python train.py --dataset="rendered scenes of coloured solids on a plain floor" --color_jitter=0.2 --fused_qkv=false --layer_scale_init=0.1 --num_experts=32 --moe_every=1 --depths=[4, 4, 4] --mixing="cutmix" --residual_init="none" --momentum=0.95 --orthogonalizer="newton_schulz_5" --adamw_lr_other_params=0.00079 --warmup_steps=1490 --adamw_weight_decay_other_params=0
Rows from block 8 of a small image classifier, named by matrix and row number. Rows with one number within an expert belong to one neuron, the router's apart. Each number is 500 + 50 x the weight over its row's rms, rounded and kept within 0 to 999. All counts start at 0. Numbers have three digits each.
After each expert's rows are labels from the 100 images, of 14976, where the router gives the expert most weight on average: "responds to" is what is common among them; "colour at peak" is the nearest of a few named colours to the mean colour under the peak. Only what is clearly more common there than usual is listed. The data: rendered scenes of coloured solids on a plain floor. In brackets: how many of the 100, against the usual share in percent.
# router: router (model.blocks.8.mlp.router.weight, 32x192, trained with AdamW), inputs 0-47
# up: expert up (model.blocks.8.mlp.up, 32x192x192), inputs 0-47
# down: expert down (model.blocks.8.mlp.down, 32x192x192, transposed), outputs 0-47

# expert 18
router.18:461487533491454578494493535501444480544505424442493564535479460490520439488485495520470452694418513464490512564496446484420544538531571446524500
up.0:495466527469527522538525508449577511568483435466369509432503516375482471463479531506532498473567589609403482524460508490496462440535522482481501
down.0:490469515390477524520566416480514434442496502565540472437484443536474558483543429511619441368582551539455448518448457589474519482478488545535504
up.1:480539459521549490511525463530499526551507562457528467533506515398452422518482462544512556492531540526461535490445458481441496512562509539502492
down.1:499541581407520538612492483488464587521512495600515470457506528525394514446464489521602437533472521513501479546496500530526523588517470506442459
up.2:569509448522504480515405560484497426535525499479474499464447474467590628542509537530453559469463471538589517503393477431541580515504500449521474
down.2:549530534515591591521409515414522432459440503485488505512530386456431530502479442608545477481525452584501598471508498458508484532492555533435518
up.3:536549441497505474521476556575497522565521472446500436510431506397474508560385467476450401485502505442466546524537567488522473532491634502602510
down.3:508545544495610512547478493355496528459425552551447452518514601468434555483532498535514490514628534544461533425526428549441553507498434472481475
responds to: white object (89 vs 22.4); its colour: white (69 vs 8.2)
colour at peak: white (25 vs 2.3)

# expert 23
router.23:504529417496570473406455508481484485533483531542547482419535491509456535509499563498544491505431503543538630564584485494420503506514525529568501
up.0:438594533486467431459544522449545502495522478547515450561444466470580529494428519590449422465541513434512403535493549407520507439434574507583450
down.0:464452444480516458521519441441449517476436475538470474540601439518572458466517481500480549509540578536516545501457487490539537417502484466464428
up.1:533521533496461444506486529534556453430399504559484497539565454499456450439579460547503507471523435505514471483507511473527469452441512467548542
down.1:521521429476579569553503448620571453458572485463564568536477518443443607567486501481496509510588417450498619430486445567481502539542400477543505
up.2:434478426463537534541488539435498451450579504569442475500506585449460496513528547586454466420506484530502497532467514593502545355615431505409497
down.2:536535510513444503391516494442502522494439502516566533490572492640487493512541507509487513540535556507554440584421594444568497460533489457566518
up.3:483512610509499496513468456393522516457490557621471405493538605549378517565485497491466500550521513522447494502417525517604511443512454494446511
down.3:432465491488494547467452500495458427572480555575431516463448456475535574512522523568520528421429536554496464542553509531559527552533588519473599
responds to: brown object (71 vs 22.4)
colour at peak: brown (49 vs 9.3)

# expert 20
router.20:433449471550417484502550436496511488447545535462490401461526587461489430476477507406472494532539549514493495399449476429493499517505578411475542
up.0:584503459535514515454515426495625561451479527475457521578526502454470470502462475564595542517445489518518509481508560449459520532594575572463473
down.0:594507477482469474542512482451494489387489443499531402497482469542578480526546464576478553416548550496529477459555450489465537460486624484480487
up.1:590469458517501548466413518519516517555437506540512510517441466510533474515527520545530518491617583524527560443539562501557495455463541515526460
down.1:634603429531480531473578419466503478520536521495525524472446502515533398536448550541509393466475461494527579505545565520412585478430448550513391
up.2:604516514578419494463536520460420513496438513468502505495546471520521579483542531510617456576495457561489493506605432485618520535579418488441470
down.2:551499545528498521445568537412538426535459622499539473542463534494531545461427557470469454506495444637467573489451507506462506544574519477578496
up.3:460412525498471500478470490522612521544594480520482537593603428424551458536483486529569493521503611444487459543494581488411422460475492484410450
down.3:600552447508521459490490510449432474483542501439436484419493426692477500510483426422446534513509446486526497511498514501451472544499531554492398
responds to: black object (98 vs 22.2); its colour: black (77 vs 8.6)
colour at peak: brown (59 vs 9.3)

# expert 2
router.2:542513510559456598418496455551502495513387499560379511428411464406444493477495455535523517587431475465517438496570543510613563480417449607581559
up.0:499479473586527469547490409492432468497498536535506539477462457485456501406543389525437493513474507454517445442539519552483441576504440490550515
down.0:512500481571508495423454472416506502552481438504458478602501446473493453553479503512440567496522410521433496582501502425509478433498468533520475
up.1:492527479554562492525472442530515592495525545516555444526537449395473486461531501483409512478554491451452536488504444509466590445569477445502501
down.1:578497546506553490513476488473434424480514435563473461451452638540543449402560559532537478473605557346478537458584601524537518485575426461620524
up.2:491454475450417476512453527584494611411435555500538481590579565466444504515444424453523501405504404574577439540553537477547487449489519604556525
down.2:493498601495480450520488503474450454482512511492455434508578435506380444488573531430412536486370543504468519484445503489535492617530436493452407
up.3:486497529500533608467465469485544505501447487555493454514497460446488507510500465446469522547388484464523499588446567494555543546618526498528487
down.3:533490533385507568466425431611491400467513519558499481545547548469509470471465521473470429493495515444439578501504439458510485529509484501545504
responds to: count: one (63 vs 19.6)
colour at peak: pink (45 vs 15.7)

# expert 8
router.8:446573496492574491524528540370541535481510413400547571554526489516556534509502509515527492479515508528451544437522430462520462624569487436466569
up.0:464485531507559450535447570497484503491439492439495484349525465538506519427525514574481534536454471531475492578456552466553415581497468540555550
down.0:526564485491500511495478615393481459487511472513457514506516525442507546547543443478581516436484563481502536507490553488437525502550492371464387
up.1:410529449558418554391448476577486567513449534437473525422479490573485514526448523462568436531538499528485515477488560461511499447563486465360520
down.1:526532443499586559547505443493435538527459580492441460502486496436529512413538544486564413534387566504488532587498438438536510445402466560444468
up.2:493480447481528473506475537486526559523558530547547529415536497413566531495578451604498502488504407451507442556554507520485522472422441538508506
down.2:431507523461512596448517540487601446418481479558544443474494497482470534370511475456474388498391470478506483542525554479506490417564598554485638
up.3:583499479443424545492546528481420452535475418572467529517473515491487457527453576495510485478470425558479562483562456564535458491463623548479491
down.3:520523441484504549575371519563452554486482504552474479513460501447532483499497554449539527469472515469425516504510439452424544536474533497518548
responds to: count: one (79 vs 19.6)
colour at peak: pink (36 vs 15.7)

# expert 14
router.14:599601495503561521532473577554504453491511511484446461533531485420500534460532485461466543462489557492555478493479528466474458425553494485469535
up.0:470516524524478570419544515489512548387502455497534538465551422491523500449504528518568535492542497497562531464510487510513547464555475671499431
down.0:494505603572468431485491527391523490550501563508403484502447535554521517459524484450533468485495476535509556567516497420469521397550479505538452
up.1:559454504598512531491477609552367507490466589536477506479476552529471472429474472465455526429516547413463510418545540497473488529546432500512503
down.1:536461461508519571503519440497555482543537561496536441454563440512477470497477615417353465436541496404564511476545539518424544456498415463502536
up.2:495480535523425517510461468456521599447466544481513426526467492467462615465540589449565582512439423520393452536523452571525388497416573522515516
down.2:508555537407489442491452558582489372541480470508506532538541482478526501464539459554435429553545514411506526452553550567454546517508486405464507
up.3:533505562500531524457576511538479421461430483509566432489549561515523541568553486530489520403453544449498438548451409487505544510490597439520513
down.3:488532541545474410566477476475459543419526514571553451487507401492495469520541504621515537524491517534459434520598539623489438467401498528478607
responds to: black object (87 vs 22.2); count: five (62 vs 20.3); grey object (51 vs 22.7); its colour: black (48 vs 8.6)
colour at peak: brown (31 vs 9.3)

# expert 7
router.7:373544540451569578530452623555482594567482494531479517518515561525566415520551582508595472493460428434588592478462470456482564390462542527515521
up.0:501514506433516513408496476531618560401582373461493471521496494576526450519462441517539481553544518522452478456466477500548516540560448475492525
down.0:567482500546571369444546578524556460488483407354464499528442598450521563425585397511426447446392532438461494530517481514424577553462523512542467
up.1:579487511464526435507442543477377512615587455475486493457482415392510499431478503497559616505555471444507488392415507603574589441481485480461479
down.1:476506459529456437550522467606491470462471443526466457425518508549527521424528449409487491489407517539461454522471449459480446582516586549502458
up.2:488489486423491473541479527551504572433463463476590472531566441509559488474549450530480509495477561494540458558466437535546565493487494596506501
down.2:559484512442331499503513473449427389450609522529472523502493511459531472507461491556506442562510526548540457581496488483495602524377449441537459
up.3:378482374445528558478484553446555493473497544409548530499460530496541426520440405461566397457531563469387457390493626489481505478513517472551480
down.3:595420518444485496554556483524443489499509419532467564536511497525540439515470581502409555498499494503509432516526537414382574538433446570471559
responds to: brown object (59 vs 22.4); red object (54 vs 22.8); pink object (52 vs 22.1); count: five (52 vs 20.3)
colour at peak: brown (39 vs 9.3)

# expert 28
router.28:473437421481553542448573531429509469547471540448496497529424493583509468480444482469428504475511487480590476447554463454397504525532455488482539
up.0:534529470447502464655475484516536556458526554480417579487429470481425485395525398481482527456566538564411547494479557554444493471419448554541519
down.0:525464481444553580481512492485501513570503479451433530529525567527477552555493416485494441552464486586506481509588495445427405524575522558458524
up.1:482469505574575514502526520639529441548463589507488471559447532453488447498391542521447428424509432599491417628474497523412483471588431478609440
down.1:485456517460450426599465502516523524483489502443555564497503534529553453470482444589460592579538551493504456553523471580466468486439369455431480
up.2:573541426532521570490508530427500483507426483461472552482501545603434531527413503400398518497405416470482476574583509574485455509482483539460457
down.2:513454558478465509532443527457529486517576415536556486494502531407463440465524516519537500456487565525602514538551479471497525527342533459484464
up.3:552437473485478545529430512412357550505416498507516447508469468463472520501535485478538505519481497461532554483556424586459515507534482471525405
down.3:489495477555508560484493521547526451537622557509552527509532487528548433512536576463390574476576494445498502458384563499484597523445507531437622
responds to: yellow object (93 vs 22.4); count: five (67 vs 20.3); green object (54 vs 22.8); its colour: yellow (42 vs 8.5)
colour at peak: brown (40 vs 9.3)

# expert 26
router.26:468513488449490512554489438485513438512361425486542385528496460452473508529550477536486590506532427468535545492468462583519504574479448471564486
up.0:487503520427471404535377365493477427465470541611497502510487571523564460505494528562460542507559493407504575494500562490473480491506621567506442
down.0:503493538496481553535505543487556572440421460531501422467444468474518540481517553400530520416494502473545504496458466514491516584453468399479516
up.1:550471526530614485450531523380417515436546422507449600494448473378544439503473488446486494504497563506571529471592544524500559560463388412443485
down.1:497514507504518525513438630567601506435515529553503475579519554475502534621481555475406473537498497481472496574475477501492499487571510472496517
up.2:494474501403514518564537530538420544546581535459537489478527457452489518449510479542550531444539495459475526537465440491511471504532525518454508
down.2:493511511436505473454563544451595459446486513594554499492461494489496486532521589438505467486551583444561471497547502385465460481514465491595455
up.3:463513496596456557511532506584484609481496559528547463482551529520605493554447445480459521458513591524502444538539510521498552483549523592462528
down.3:458549512535523483434537500536541524508566520560501486567495480527426482468551521532469483534489455411473469466482484470491522433470474432512625
responds to: orange object (79 vs 22.1); red object (62 vs 22.8); its colour: orange (45 vs 8.3); count: five (44 vs 20.3)
colour at peak: brown (26 vs 9.3)

# expert 11
router.11:518564547439475549569475492500459480606486515570462488485582439524595417456433520439528461496474434602501560568388495477492528448561530474521536
up.0:526544380476519492504537465490592483531458479543570612565469490523529557434499540534511455490484573480510472433509561521541591446493423495531523
down.0:448436512565514523501498538507530574450492506445388506558407515452479489556528577463568524447558485481453508548494495402500489500498506594469450
up.1:461508436526547541559507422533474517538542557509566579516523484454568582559509443498503477512500446526513472526554478562580484485382487499581512
down.1:483542490455516531541466372500520427559501508528548483511523536598511555478459573444574562575525525547505579496497585495483510549548498518512577
up.2:489532411455411552426476533471513459485421427545418606458511504559470508540505398547517522598517564458409449513532406556453465443513473531519502
down.2:481495592520526482464415414520514575496576502498554512504482528526518552487536510507566459547450411454574491540505530421557452494432468551551505
up.3:526535477489505441577570509502486515457588468483483510440522449501498568495496508533573498418422490402521531565511508490500567539448428434487442
down.3:485481490488551521501610498489505489643418512549544539579597482523437418485536499490456504438431534490497477516465548585486498442591455533518446
responds to: count: five (68 vs 20.3); cylinder (29 vs 12.3)
colour at peak: brown (41 vs 9.3)

# expert 24
router.24:468483523461405591437470459547501512456539591538459546429545583508568460430519481432458500398545459495511412429452549392494505515521520488559565
up.0:583434465455461477511498428523441609457458531554528458486560513566522384500502489525550442493567483490562496459489381536547515555392538419471541
down.0:513468534546478399444502526570629524491533428494546536496434478471452488522520512547435447425502463539393514609599544448455426552595496588512478
up.1:420494517471421469476480502476530455413539520581437538539605422535563438593505438629524568438533446429451418473582440432492533483468615488488438
down.1:501478526542563523465499427499393426494472560457606561416463523558532572376547584498503471524416531485568512449481544450474492428497539652509563
up.2:562511507517513445460390519572549453520516452400438442583526580507547516503486485527488478437431537427508551527423542561448493448483468461522497
down.2:430463481522413565454512616471528615431461516456431509451433518542489450494547463465423496568508486435590462538499444448514443462511489503490587
up.3:364517466552597422559539517518486559430499509483438477529497478520528444571484496393509551510449533505505601443430538448430510461462488501600481
down.3:466498568623522550552419510511512463495504489552425579421489434492433497473440466527488403515554570479412486536546526449509466533561559490506601
responds to: brown object (68 vs 22.4); its colour: brown (44 vs 8.4); its colour: yellow (26 vs 8.5)
colour at peak: brown (38 vs 9.3)